Weights of a small audio captioner: decoder width 256.
Rows from block 5 of the audio encoder of a small audio captioner, named by matrix and row number. Rows with one number belong to one neuron. Each number is 500 + 50 x the weight over its row's rms, rounded and kept within 0 to 999. All counts start at 0. Numbers have three digits each.
After each neuron's rows are labels from the 100 clips, of 14976, where the neuron reaches its highest value: "loudest" is the band of the loudest frequency at the time of the peak. Only what is clearly more common there than usual is listed. The data: drum patterns on synthesised drum kits.
# fc1: MLP up (encoder.blocks.5.mlp.fc1.weight, 1024x256), inputs 0-255
# fc2: MLP down (encoder.blocks.5.mlp.fc2.weight, 256x1024, transposed), outputs 0-255

fc1.206:555431444531506540611534502513415533511536473441541487525432509396524464525547571451408538549540507482625475505423562495460437485555465540466492475413493508543483538525545518456552478466513522436478420483478543448470474462501482482403492422406493397409459549477465537463548475429523566441512433482447552562456486537493471506472540418573489456409529537466517482524456440485543569543518530391591507438561501486537483512462461449483460491519492477482521421449507527450553517581537462510530495549522522430489468438504507531667477575459501496521493507460510544524591557396512458546544494493551467468504472512528521436551514558491491467487475378591470375377494446478443352441433490593542564551404466494610426553497544461464441442427489475436485485485504399460531492513496499
fc2.206:549536536512546517460558533538465515491532462494598564452503475333532507457500500443431515466531450489515474506432545442480471565560551402488496461413430532543504490551500482579421541462487521525520505484520579467486590464444482466458465471362388491442386452509451554435430483484465538518501485468646508547401509496522437439485534468496551501432437535544473443482528406551466567504457521473472520621606494530510529446480570547505487514495507444514519525473425518493456521408505553467559450563493527512478477356457550431569467574459425544572499454512529481494470490557421370486588460391487486496480579526535529592505518563428518509445507511547549495447516421483502566463510518570540546528518466503499425527578463530463500511382508442417441456540564411525498448471506522
loudest: 4000 to 8000 Hz

fc1.561:440462602539598557634568509454467474489516503520628528516514569510543496456520456516552627481436550531479487535466433397455502443536499396553438526526501413475535498595499533438562451480450526468596455433458452422487484482521533508463476472512486489451509552558400469447518463558518509551470527548553426452585527530576462481442457511373491476514584478489518499483539423519512497564429478534533549464484505512384473506451482503490533536541547631450505577530502441435486440489528427443452508408429508444431495533579455491649527416467494494407448429485473482502552515433513532630493527470606474515427459530451463361481485544484501462518509515490528514477585472462531518505486521520549529521448455407477517534585498439521503389490452427472532438541461505493508473514509522
fc2.561:453457459398413482529471465521458576509493489475460427456576475499590410544561533519522438533540426461421497473507534580485541433442499472471582413492550431426563481387549503461473410505512551540522573492534492483434451539546474421471512456503526537565515452550506427621514492479544508443505367576484452473457405543497560519621505507557490424579510471432453410513505516503523522481509544571553517455472488467405542535602470489517457565500596478516531465474502538511460533597463508560472428494486557374491466604522546500444492366473525499539437601563542606487513487426473530533455518513540446577531531462505500450493429457506490513503476477472418449526488494351424421460479437514488561497512496543508469529414488443496484505508415572418534491521489467441514537507473440
loudest: 500 to 1000 Hz; 1000 to 2000 Hz

fc1.367:566558515507384466513443476461567455562504506484543515453514481488527434555452517467515482508590406482551512433483525466621445516492517479503414483593512595466519496568538505478574521575567498458467502510450564581566466463557559536494418487480581459448402519522430461562523572454511503470446478531465493586517547599485579487509498400500479515583503536485577525513527454541521484447469431546491387523553436531506413583439397523528523565499427437439551492499543560548444455621533544476596393475510450502457492394454452561468500615492451591431540471477513551606538425573493498483473483465491582566468495437504524424492546470472461461451427495466421635551467535473486544472570516490512421498509568555545526470476417515504565517530478505528546487484558524425566497526496472
fc2.367:442508447431575430503466569553447516460441534491510556458469541538496409479466531430472375519492516419380484471496491540512571535448546529399503491564544487496465485614479510498364468486458484542487587590604477567508604507499488495517537504573472543448577465549478517593476518446568499362526526429473489559543431521549568475601548569505562386572468540463532461552554582549536539479545509488467446470509501506591497484431521532510495468489431457598472536494494494525512524497565540513523505526528445514415530427410447460405479461493511491514573549572532490639457538520484513513554395503395492515508501423495602538443494463536382508494517521522494538539485498505476577455513502445553543545593497476599479480473517464552463565512581537413545516524526460540459536538563471
loudest: 500 to 1000 Hz; 1000 to 2000 Hz

fc1.379:549437574490638451537570447429450467543559438537552566489513522478548573390538474521517590482438560512507491511522541457460519455552450485541461530453415422487446486544447518424497469482422538410568414544493451451520452525478531468546495513553526469427545539515433495418535450509589532475462488544533455439452507554522525468461419589439552482413471494482483599396482492556475466529489556451508558552490498576378485464483540476549448521509443589451540509445528530447441497406543447470429486420432494500462462528488467462619529416497455488423455499473471476357440487445502536526397490481483463533420481548487573422402465494442487465570523429541561465480590463456450515450469517483528554443430438411459484480465538375549458451475467457491495462569487520554542550539523498
fc2.379:477505499418519565556470518486524510490494478516439417552469390542650479516541592515549468548477446550504496607504488598493574454513573462505566463524489496432601429510572483492524522467529619472611501493469562477451494434527497463534534520427502561481519507579577482591522484451517536510478456520477500554516532602489589567559498441509498486511494518416466489429556507519515568529514551530573512522504491490452533536588557542459533577564568539571491538546540502470481462559510517585585558422478521478527529563535613558526579509486580502518436552529506578470501500439491590490518549468498528591565537444485571357470510509545553523521490571488462483581434479320551528455468472499464605531468519488510467580480545512524611455523402587444575498532476550446498501490521499
loudest: 1000 to 2000 Hz

fc1.454:489405463447500530523512464493438518489561593480500502501557533458536548496505571491408556501472366591420478465549477474523495482450563479521546523572536535523406482422503500615582363412526492396534453416388532474557450518438579449551457434501509428465516534553493599510472507497493572474469459483408535468525503442452431460504458557495437582469514468557442467542487515538533543442524460494560543554503490428483564563484424454564517395418444436489530445510503511461485423473531483526564546388492521458514534510540448563509457539438591515453479547453472496440636532581584471559433516461511552502398510459511496441454472554517526489501414487520495557466450449475536481481427491471520526524512532561482500455485510422506487524514607492576534466577509528542408422570431403
fc2.454:546513471586428449578550582469454434536526475589474501497587494559504430549458537424585473478514485468535514473489524512517636521392555542506452524483539574445468409422524460408523543497552511561479442557405506526542492459482517548520517463434529563607492500516519476580452473541447457518553477560524565498580489602453504482483587464519558594481585502470532473533550470556444486437475394416537492581481493422538544486458472569453509561479493416459483531524388475519490536569479501574532536532543387571460585503501543507497569479547464480473458477516519498598583438491458489441508527483484566500536438446499467560468533528530543497578452464440517575475416479501466421587429523585397517524396508500442571527465517553524484505560557483430575548513467577578601522483507556
loudest: 4000 to 8000 Hz

fc1.36:457520486481406514587539461497606501525484511525586501444475454466530533472496476452501575537483616459589599552504500453508538428559456440527483539459448450424565514529481485494460563530434544532544476582518542484593435451601458453461564528522584518454469491503484448539568522516474527501472526479422599583473462500537583470434456507470576449484522543428572448404494510490514496550455405518477501502438444630512430517566392500505568513587535504514484565413472488483544496507573565411557576459512539460454424524509499449594580554575539527561465435515543478556634542509435523465469460442493394573484612465521567387521497555474406500495540498535544490498492493463526513476554517477413487464534497544514467510444500524490567486585406516435466484494505461505559608542525554
fc2.36:546449558524568517451528566522458498433511560530449536546519556525481391487525569487491538429544537610490554496487429482489572574466552588489504450520567507527449579490551447490490457463510524434532453456359464518415582491454479498537504470522463461508464483422459492408524482511415550586471552422471523547539527490501500541449473503590405617451460437540456513528576518449509510566592499503536561425561565463505519491471498583457469470366500509513546388514561533549458422550483440567494418516505487509549571583576500537487471459582497493374531459533456547458529457462569520482442526532602599470473400551463490588511504474600620533513450486510497546482504452522436478506428493507515540557438386458417568474541534516498538495471513497571520467493475465538495494418536412
loudest: 1000 to 2000 Hz

fc1.341:556427428462505492574482379496493541466534486556580497572467432513527518442485587515504491470588428434552548459484527376492432577503454519509522582470438486632468554464521454448438471509435480501590505557449529521500427488529499503445530501514549410463443499461500634523512609554532462500457542438594463593491615435562570529480433432415516441520552525582493503447519560439462397489510503504573476463534458572663502489468509504480580547548539483498493494533549437493521499534597546469544446466451489491476410537460464568461473588480500485458538515466592508419471515501538412486505489471489485436450519547504545524533444485425426520506497503430471571431488481471531521513532459495521435510525547590586490479423450439469537526423536455497432378501425478411503521499516508
fc2.341:504545529449432511493540561479537518499398428524445362539578490484522510529469434543516430552565531516511564529424539454449628519504525514531561549478473587521473495488493527431465545555508486464539462555475474493426607460556507527424501601460459547504477472426500457402571460541460478524524512441499532579511504529459564522484551479473504489471477525534505487432478551441392344488569480477503363412442447495475478461516532595446495567519565541565489519500518576518455542601588397583504484503436521433554474507460601473498545496501434453531573519496514476446466483453517583380490503525462563451523493447445492608501476597430554473468520420537526539514580468439515514444441485458529496471494473480422420550525481510488493580552438465516485567514475485450556665523509504
loudest: 1000 to 2000 Hz

fc1.360:466458475500457428504454524505439474556484526607474460597477552498522568499533554522473565538562529454486500530474429563543524520569456562408539594467513610465546511475581476480548593514510463604548449523544517446446523454537380551452559498458466469557587489555503570464521513473526486475522471555545613383428596468440509520518517559455444438467598324510443483542534613533483510502524444488444451549564488450491511550516475496543554433485615484546495471499437548574539487433508464519508532509527484544553511433539537444553486581537575450536624525585456514579624492472508488534471531540583483548505438469462438458513552414498489425527444478511529505442527600475473452524500513548409470540435499465553460550483465548448489454585438516447534499434503493436493568494508497
fc2.360:523415431447598425522537480559369470548466585564514466568500496533544603412518507454540532440543456607459526455549465404498531388537468536392545535473568540539573492475608497485513595504443492528494591563458506473494483435552542496433521503618417491522586458475539503465432552448532547549505498497523550450496507515470538551497532502491573477518564516467513546419590579569453449573521515451496440455477553483566522493507433452525524500561551463507557521454414493577451539517541501473474505422446504582503543520538578471497422596461538397459502526464380477511501491475404476428494510458392415562469525517541598480555452513471507465401506532482531464446538442462544521502490520513546559541495539539542459484487484453504476419465504504477480465527354455390493538549541516
loudest: 250 to 500 Hz

fc1.503:572539539417564469589434516476461515483509489510531478572523431549531511521466521467525511521566531511503507591468536443534610461526480480543515539554525523609440544578570568487603451479580530502483540482522502564439549569561494594401401528558489488529573501456437546473541467544528485508477494603491458442517573555450536549518471576543490397499463448535466590480436510528439390521549586479553443442548502460425385432468520573453501557483543574601535504519460510501478445503511479475436471550518518487544476423490558517512488492444479443498593573472433504580438475468538478515503567523558517445482440490404418504524548466574553568531485485431493377508566575469516428457459487425549462423507468432520439543547441465562467556460490592592521504489641519469498559453462500
fc2.503:519504434507417478510529522483496454452523494495474545594422571471575523536445475523461478506571432565511565548566399478511438559394507486430493546480452572512511474495514543541465566509499493536480490485580516487566581474538515628471499545478468466338461517471541445427463507582499519491500498570457454432538488510481469573521516488558516601512569542456491513530466486483526470613536548343468365508475552573483488610504537407476464416514476466507419522489471518466508480518507516492511545504529504557525484457532537528461553591522491559607460552462512495494509535455514447533461502618507495524509510469523478561555575555424514527546621572526569504481394509392484473429604598454471555504443427560472535515484469560549481448509398520540514546558412447444555544482597542
loudest: 250 to 500 Hz

fc1.661:545495522536570530471484478501518503500513515439532533584509577504518462529491446476502497505516453376453434500489485461427450510493400522443471429539515529444509508527518524501520482579512553487600545501446480446429526500484466547500456544486495458547492528562458522539474523489561470512497425491606456471472473537472545518612410549413429412552422504474467572538441444545516461459521578655450450538545544572391494511565471523525551478533505509538556439558431493548437380477512504556620545533535478563483508395438522477568506443524563482495566521614475566590444459577545390546460469539512601474482497539415542420411572456510437466541421390409465500495574550483509474439562523558507454542513480499539580525470415540517435525506510509516587393479440507436545464473481486
fc2.661:571480423542523530574456496570528450535484420492486525442471505443593543513490592487509542480565591480515455480480604531486500435489483488475508583478490527435429588482462595539463499391435422518469540527523519483417482449515513501571488487575479499566545465486551479538458464663544433483444553561481481572524399520408502507492598464508492467561550503550482473529457483510472502495463434379588478504497476538509425488501519443497462474525536475617525466444428460430373564461549466493549481593477482533522539531483510432536570512469430573597506477509494461571519596525512507457500536420501490572616505425562546451499519519388490516516571489487556548486534440409450537513403508603457509572495542460515481443473589560500494469544457513578464565473602536555467451489580541
loudest: 1000 to 2000 Hz

fc1.329:452558423452432467563504449479548479507457498443568439517563498494537606613444470463512522615509512535426466456535490469551522452437470502413482548431504451559552467590489506533552550492537485511530537534588448557522425527564435543406529485477575549550526519602381429533521491526565495421452498577522523437523528486513533513633459532457552425581492431499492478532429427497508525523377540471417427572487447527505406563516466477547552463555526564458502533570462546459529483435518585385427538464535589526438449402544466455494585475458547494605574504524569508553478490554430464516481521552541403507508544529528489446481508490392389420543517485462548505496521578466485529500555496515488493431527522562439496561515487502459515497554429533540468549504509536543539487599462536
fc2.329:450555417501467526507494505495508528466552575495423520447492542488355456528554529485469479501544513471489536380406429514615450483463503519542532503483494487508433520501560442490415519502488532508500429515468481593481495436473456480506535499519440457521512487502417460517459504555436471488493472458518578490574444403502546532509502623584538590464463475484451462520517607408527543457452530469468578614461516546576586485516512467587506504511531561581448507520535562537513444604440531534529577550517494573525431578502537513559583421537545477497506527518521442464459444662435500472486429429434512553510500452523526422485446469579376579566515555473610511536460582594436520483524460514454598528520540521602501501526442494435500558537516449526549477569540456583497443485504567
loudest: 1000 to 2000 Hz

fc1.762:484527441485466446612517492448524516502471409434565475531534451546549555525549460509589521507479497490430487573540494515477499458491426574521449599435472505515581438554406556456491581436445477562570554515550498466611484560576543499488498501507547516523578545553474554578542521497541521430535545543529553551465496462586532569602428438501599491515527464514527555480467451534536457582407510520410547542512501587558509508532487452505568506574512527523494516488468491456522475442531550438537532490527606595410384499522520507518608503493556556536517594548524440463531606489508456558530525507545371623498597548490532445519503509445414450577520499455553442443507522453561471515556533464455514450489500606510429532451524471538537495611481440452446484599441526496566522561560520
fc2.762:474452545501474547517539509495505521509533601544414434426471492543376504511555492465512543436453494497552560323504487496547494573519516530519581453495524445418416518509558392417426432489553517450522377529432534530402434490475508444479572477504535418454503506436431341527474509538484476499436505461487486468535496468495515554388534596529455613467489538431484517474510536453463571485512488557509537565437540499538529526478462522576442450446471507531479469461538558572509455657492424535532522547453449524497463543493555518500524431513456475487532530406530484497524431592500522463445546536486490495475440475525541513539479551539543545534506561492477504590438504617454509440577381519545637539493484462472580555540519521452485551525471478394605492564459475508516536464502503
loudest: 1000 to 2000 Hz

fc1.188:524487481492542505422509542459557468531463572554532557551554538400538447533519418516540475483404486477459402551466446542499423549506447410517512429563503563467528516475458403554505378578454475506527473472465449459527462507420588472603515486417462520505507455521392506467477469445450450540492506457497467547473565496488462387456476541447470459466514437560445470594541515441453485488446414530475557474512526521486523520498478549498566464419422491389511512528549459469488465437521505560446501443440565433566554514462393480503473471501517492516501448471466594431528413563455573487509479430491558473440460519462428473356484448486401498415456519443423586565474533466483558571526621537422394552496444419473541422572466497451555492447551432526491449431459520494525500471436461
fc2.188:541493550582494518505402480506535506506516492570492493452497471507583440561504444400512470513500422539499500553531507455545469566602583505483432604436526463446457538464532548452545485456636558509460554370457547534389512536522481579494526593539542477516454557463452481489463613496491547465484515566494482531540551520558486528441531496463437533450509519453528474564450368531444493495564571536479441486482490498482449478508406626476517559487607542576563599539444532529531445510537451527576517557510503615436527478499521504539468448571407460456448473491472479550485501469473471461527523416506609488418459506548476531572596493487584478558580512496551467537476500390518531476511505432548624519470514543561478638517433541509508478415477415539606524525515536534476494530494482
loudest: 2000 to 4000 Hz

fc1.508:534389473536526476478469361494419523457513445510458560577494498542538504359582466540473447487495529505368495457438482514467556605373519381488494400442532519457445510438486489538462489486452468435470352530580443446457506526451525461460491447520533442436607486413474490418503576487422513484522551597525393491383441506474511485541482494564408475515449478508521509501574517515438482498480487473517520436471476506507546481490431413394470568422523495487426499511533502492521542585554510513474430569433481478516491496502455476501471399485507490533504454468421433379462438419584519506428525572530542451490521508483498489508457481496535550507473404524482529481431564450471450467456501495542439440540522418507542439474476452491472546444574489413455461425496523591443533496455468
fc2.508:470598468510456499536480588530423511568499546593492499365561575497495543485535416454569513498498451552467527540506475499499473526499495487434512603581511479586444456619551547469435531563488565427433583594378598593562567430486572540490576559544464512470518514463526487408423515491499519457537482497428512535510467572533504553509493560482525546545448431530448618495465445393434505581533535531553416525461575477527568532446515493526480469479470459528444590544447497545504479539523460503512469370516496605475465534505484538658497478556519487502538562461535409494460493527443503465533494519538507514507540442532502515533501605514533469422583527496547470527424563446484557557587509542475549492506484460494442635510486491443479568500503398510480504510396499522514451474506557
loudest: 500 to 1000 Hz

fc1.415:431421465456514492564443479484454490446521453511506516610538416486526521439415468439519508572471513478449388486437481463533501572444504379470553419507504499479478581518594471583513444499472468464489436503618470517406539430577418576431488464545546479390573442428436425498561548494398466513492484593502433492503498455516515462514515485467435462484544536437544510457550522599472503515494461427487430438524439517469483457508490456370506556517586538539428488550603528535558527541543572512479540524481508469571494480478534596504480389394453454520500514507395524558462524440496539575487520564528557471516591464493545382553474434490502532537492438486503537507498557462434426489493483444538398450565505461513490535537467460523486530419507565403546510487542526534472460542369518
fc2.415:407552469456490529457461530480549417480500518478498511495467546530609583507505395544474507484540511543465600478448456487484507500532428482577510575563515508545507440636511503473372515536399520507433487522465437494540500460505553516480542530587465480469594506532531587479426449538427538466535507518524497528491450520553526508484409549447515589533443511519502584512506458470495499574456581535488486522513533553550522448427534425501457446493589538510420423496522480547505503531554499461516487463484518538487418602558394497540515500524529527460359515493499365522504576452528473482557490588471516559469522413536481460486558500494448541528622605519573479478469596356566560538595439547519583438542414557448538501560457516469513525562512411421438516477414539446485543500437483
loudest: 500 to 1000 Hz

fc1.531:497500432510554536461465484417495496539584588493538573460573457459534542415567448418532419557488443444469449413553461503520410519551490420592559473577460528565494506523414486524437431528558563517471466528463377519483518545401586430538536440488473439475500450547350521453469510438412472507528515473517552535433488520499437456521489535460554464523522418497506494553417497518480541502471491580531580529453532504545548567559495519565498528476449450468513502592486510537470504464504522456459465446392520508434516472489406506440476487553457533499490517459501551489575430617540582527508465400516513520485518442534396485379490477487351528446503533474421531551460513472496580561474673490528450453521519439463540431450537483480538565505507506477452482507459400439559492556531478
fc2.531:444489519502527487560504482492512549520448432490536474509522486449520444591498465483477546424517516525526515591501494451469538591516602492463387501474444480492467503572506421472523395504462485517527515432496564498500459524561488560445470558471543539432489491517550475523536571534457530441484420587542363562468520445551579498433493489487473540454477516531486506581556409510432447526519481491364457457588507566443471432400473503484541515506572531472527510477493496442625479513550429569490542574625477471531522444487469557562446510475467493505421426471497460565463498417498430522499539455455590473455484461554548476574525431442639569496486573499526527500548511510499458552517437505575570534456543522550500639506389430519524389439546375456559497490456613525454525438454488
loudest: 4000 to 8000 Hz

fc1.662:416445527571497506509548472492496436517560387483554509454429444554523491489451483569559562498465510461569511596492540526540356555484488466468502403406464455401584461573497442438454507589488559501545546511554450418479337470542506511590545551416496493507467515496467480510517455509510432421404515501508445428442461499515559528553473477514512462547549460489579493469414495578529452545570492443416482569481537504430508493560453503543526542553508552474544500444621479418488397535510510498459489543508491503387443540454521480533510423516515497554378528444542569440442476505524496513535471543527480589404584563450529479446481429519487508496510475476373445571575464478517491506564467514440561528410502508468415532498558522515507456480428497412599502466487491502566472432430527
fc2.662:574421579479538543505559560600577490442561430517450401504554502572532504477475529512537515533505590495577460479413516504481586581408467419471518521434543515502448581496508466481396568529520449436451378499591449485370491466547476533451573459428487525514542507453418500469486465505484340495450555476530481551492533523435553513451468541594500478510491516459541431452492513568486482489425479496442441482376443514544470588479533480487466511462461500506535545584625535500515493541525429464495545463494485473514550419523472508499518585560483480555622407441530472476526428467471466485447439462508548433546480538505528536503515499446487444500478535608463452567547491454421458492526484529561479523463484432470527593507502523544493593549553450510397486531481477519524672448533537
loudest: 1000 to 2000 Hz

fc1.112:457570480477412479572502535544566381529489454487609482436516474493538567584397508493525572606505530499535548532420531422553531435490419507506419549445563481522523469582455506493506551499481532517593506552530511550538440505534405554495563473455481497542452510572450496527543456565505510418432579485497549469515511525538556558529466537500545554538511475462505452568448452549526529503503487458380478584529478498514399545581435539578530473528481597590466534521420518504540400446530530404556590525584514523439418489486474438560557543557532496594547576490615590565554537588511438469546529524520389506482533498469507476508535495515422450521546489455566460536571580468508517493580528526466503443499494541419475541491533570447513514626435563569556513531554516453556514451558496
fc2.112:519452437534608497434448517505415472426524504521436570527472430541419401429523530475465436440573428539552568447448334476522506625458545558511519552488491465550472587478574472412450539454560517474461484482467482459405520488421449509504530483578454446457468480389525436475472461505388444516494567516502485564567522486487506556463508575570457562486576486501522488501552564473456457519503541465561480408429480452509570442476509481411513556453585497506484432590632486496457506585471445520531423488493449540461469551467543535434537434515457448441490412583505475478465432422521500488508513594507599549554402480500466586515507479569520564522490455520539484568503410535382504500459461430480474579486434470503545446554519516550483573524500519526512496455480446509466525468431532
loudest: 1000 to 2000 Hz; 2000 to 4000 Hz

fc1.753:545543524456488424502564501422486501533533510479420481573531531535537506592479421473567500573538465556530516468489419548556535538534533494508485467460488560477486544494576503472508533438590485524504471555473426455476554556564571449471547436485613505483416490518472396504511491464448444582559482583521502387578499512469482502416486474508534438477518458426593499514538553562485492443537461501567478585495479498475558593477500527562509597497487487432537547579538536529563528501521438523523443485451426506549538500510441460470613558357530516501521423499479520547669444553460535585413523496592506448533503414511436500487489569474484491480477511554455526494485588453544460542509570638533601424402496548483588511476569452479517449517465518431468526584565474516574570583555553
fc2.753:493426481537500624456524471571455472423455586494625472441509523442395460473500582501487528412456522492463539437541564446458503499516523517451583393479540456470640451550527482518495479519410473489533513521450529438438385443436528496492468524509400525546587518550469542505463497534482612461454455438537387568469534458536569546560507563505506488522556530624480446504451443430580515558528556509500487424434500512492465431542492553460520416545525463515523452445484520558447387555394526500549433538494564481439545507474504417476429408569521491460463500557442535521498469450499512447462551462480500579406558542448500522468495443515494522531553471460463538521557464575558497471459455453401456550612450517546447463536485583487521537462462484440471505414462464527489432414463440
loudest: 4000 to 8000 Hz

fc1.629:506565467410551498491469548398492517551567553497587475557521456599525482546511505434609465524511516462533364502461499471540492515549441525502512441563420513454557550472413468401544450506472525506531473423514466498483505515520530531484449533445472461423564508468442466501521491539468471537362457535556464441496636535443504587520464469478529423483513430469491475492466577621470448551485513462474591521512509529519419523549547505429477608488513531585549519512480465573535440582490504485478464496470465590439449503457513510539543475453396505476532554620464570583449452541525477600497476476547622498517507550386435494527502409415525520545502522473431368597523538470502518565483569512503434530401540478493496553530495521549580571458480525508558448462554441460596479464520461
fc2.629:497485470465469464491427535520483495576510509591441578497452546525630526543562463529497469545531517425526571594407549522501521535366454415497491527441439457534481432426591429484480524461379506502504528551477448549510520537483468436559478530490412416454559535507572548351486478506481439419496489532499513487528386544434529523582478514497498488438500453570524506501527525504459491523572469370417486512512456527503489467447522455442504512477495521515446422485499427532537520479545545530448512533521567556587599504531535466633488580566456467562512543501551568462552544551606554423569502523384540478493522583561564536516459580495592495488518499548524503517458514348385486530503608559491474470427515413488503490429510506448521453472507583543484512500497495465491476496512444
loudest: 500 to 1000 Hz

fc1.85:474576481540476570525584467484498499465582558502439464525538526509540560560547522427548471534468485509421436429572464459484488569501408476537518456540524539464581474459472403585575530535497540529559438466453472499486500502486441488527506473465578486528514525562368458523453537538418505496515543432600494453580493435550457483528486509374493476502419502541527413540434457488532574484475540540469601584437451555569515519482490518538540464548463567569512512588449495550544471448541607454481551531429528569517498553467395421492590519424499508459445452522467488455435523583472498565499520392507557520501517482545520499465523403464379447510581504504527524520423565462594594515562594538437504470490551591498578466520497546490549558462554444515486530575472425530529441640449520
fc2.85:470473488460537541517531460516500535476564494426470443430473493568568512358461578547483552416567464487604568621541545493499492475544588522510464525497428484501482491420618519445478508458394505445519605534495522559580564448437496521467465577451536485473437491460469459492550530568470510459514467444471516545579526394531502574565475477579536566467482548451478506384472569436478510486518468507448492419584464502486534514541527409468442564503493465553395486455429404397514487496574395530524544474491526492497495493490523490569472607436551494506435547393412494573480510462517435479487483543463501543501485519494568437552485525500670503631535507459497518448504486419568479544494550410480537527446484522502461497494441549614464487520524527494521475465413560414517536488455495
loudest: 2000 to 4000 Hz

fc1.343:511496520572457496511498498390569532497486561468534490567528510442533527522494496406528545535470439496556502510483484483452413512551523530520494615511476475464505580505350465555463463541503572526485500432540494517477494452527506610479589405466518510520545480509491438495559549484470506655472442534520455555482598535471409504407541478480554539406580432432442547587420462425466405474467463486498524448557521514554552529423503479441523608455582436463400438471488530388537514412506499473438529431441474479456497500572510599514527465536445457577465482483511585407530424499495534452559530469543560466544487423500441528526569458432519486569435494422416417498481491469374486581488508478463458544417509516494476531554523471524565517573479489569551508469457558416570550486514467
fc2.343:483510564540514496462557450504533529426486490549398485446550487624525507549530555527458431512514540556508493560469513552456579578444476498551484431478540510542372425510470473486460511474559409455407436461526448410470566565435438504513492485424522489565507455484438513521457469516491407480543535490504524524444488541515483548453532553571527527496371472489432444414513523499438530459496457585558665554480425462421501468482616536485426536482450542477506461577559553541509533519478509396491482563525475486534595512540500484479532458500577458509604457476549436449418502459514511442579357550437583418548502434520466577462534465534536450476455534513488436542478512501472542530445511487576501414492504432384589516507493502485393541520560500552485573534456378503482527546527494
loudest: 2000 to 4000 Hz

fc1.594:598560468495455450511404448489582537525475535484493500529577468485525576540520513453524520500498450415474430487482516443485532506456495487539468477551515549508497541546461492538582515586491527400519503526531469510488509615481503471396445473539530419490520419555452493569554554510578572473420474521572502532550539553486559541606469479407464425540431501527511533549449433417453455409378542637563484510515476540540393510428534439493495483497400475503442417475555483531522531482519504457523466451477456528479405385445489476497537568419456491505547496547530626573528460589484501566432503525521599476545455540476513482532528440451467446490510416429464589487469541474471497514530525497612431439540529543523532510488467500481594556523556518612437476536534519430581534445566372
fc2.594:498581500532533530582567558498544467494378424450529476395474513481596409484553511514515484497609543505528508519447413517514495521473484493534465552488466503508492441601579501497451548453489495572495565521521537589486520503522479503547501445474480558534450510574480528503521415563491448449568492543465573555619480603548575438509492600536563514554530519424555601475511530504516521566549480473454500536511531538586572505541512473567588550573600526552470569480441479444521470502551449434505592482612487479492498548508518466577600495522607457554502544531566465517521434510428567467447457498472474471514510484547485492479478569602409507532539598589595543565492534387517485445533547497453544545482463502481495525536549447620455422558440550493542523521555511608523549555484602
loudest: 1000 to 2000 Hz

fc1.530:535549428487396465570540452403492527449557513441473483550548442523526433498563345553540439489560533574407436602441509495493465573408412449563490483499430517506535517472477525574590505488427417540564529484535485558519555555539595476547467401535546448545525428508471476449512540522490448509535539472512563515448526413488484534558416488566548421559495517532439497502479596515417456593426475453485526468499558606563458568520508439524468485537548484484512475537547461502479506586539552529515472511417567504578505501479530555419530485492555577579475518513466480518397505448527527501496474503504491625501457460479524503522461416514499502500498502489479556494447525460504514540519601463517363410462449522433498421427384437496478529470537578447557391561465443464555431518516541
fc2.530:458446484464514587422569496477507547486494499548424486619499477546471422519527507491475493460495414510491483388444492544467567496490470651541534498547496512499540389515478451446444490503599481555465435525500480484427560527500524530430525490458495498431535547612466516567426445467396402450566403493532484442461461591505502436488514516450417535619609541445556575463557475584558511468524545504488509480519505436517531507483492488461460472566511424489525457555514592510542524561546481504559508589614431446499552487507611524486463474463513506446529559454406452505455505463478522565548496519433560441504478386560431474471564461549464492448433549488523433539454560508488472492553483475513566513635519488481566550480492510548416514393491444436607552428484488479482538559414523
loudest: 500 to 1000 Hz

fc1.116:490564585539511514565491478476499536566549561538458476418440569471543514579516349506477526530386482544487512529558472541600480384590432482534536556518458509524462420650542513557604544513575601528468588541537559553572557563553485494499433420405575496550452578461477524546469473405511512526569502445509502468585450543474465474410470536464465527503500516550509545474386407506533546491534476559551472502470485468508562545539483536599527471472410537477514534543527488431520452473531534527456543560571470451530561421503519487555514488458484496531598477543484471485551533512462508627496531448505461499490503538552494511535514583587527451463499497558523493484491563463517492380573500542419537504424461545598482516445551471546469511441461497555587562488573514586460436572544526
fc2.116:477597505411522536531459480502465496454489541535487493547535453516515501583488465507432429391475450556506457504472450467466572619436494367519477484550472476472494427510459526513537494482581524503457596504522517462526527531495519509551514471516470467478605543418554472480533430500534471416523548625498490505456461583500485492516475588480526441501488573535534535453453517538475535499524619511437461474469461500446493443459489518431544534558475499519515496550602438466522479529575494528496502429447507395522472456408528501428408516452522485369387465374558431480519520363584531555577473471480536543470519509555492510444540473540483614496551612508505492558431573452442554549513468505567480379597425513508455528532527496603510474493596444492459517438506516513361540563496479
loudest: 4000 to 8000 Hz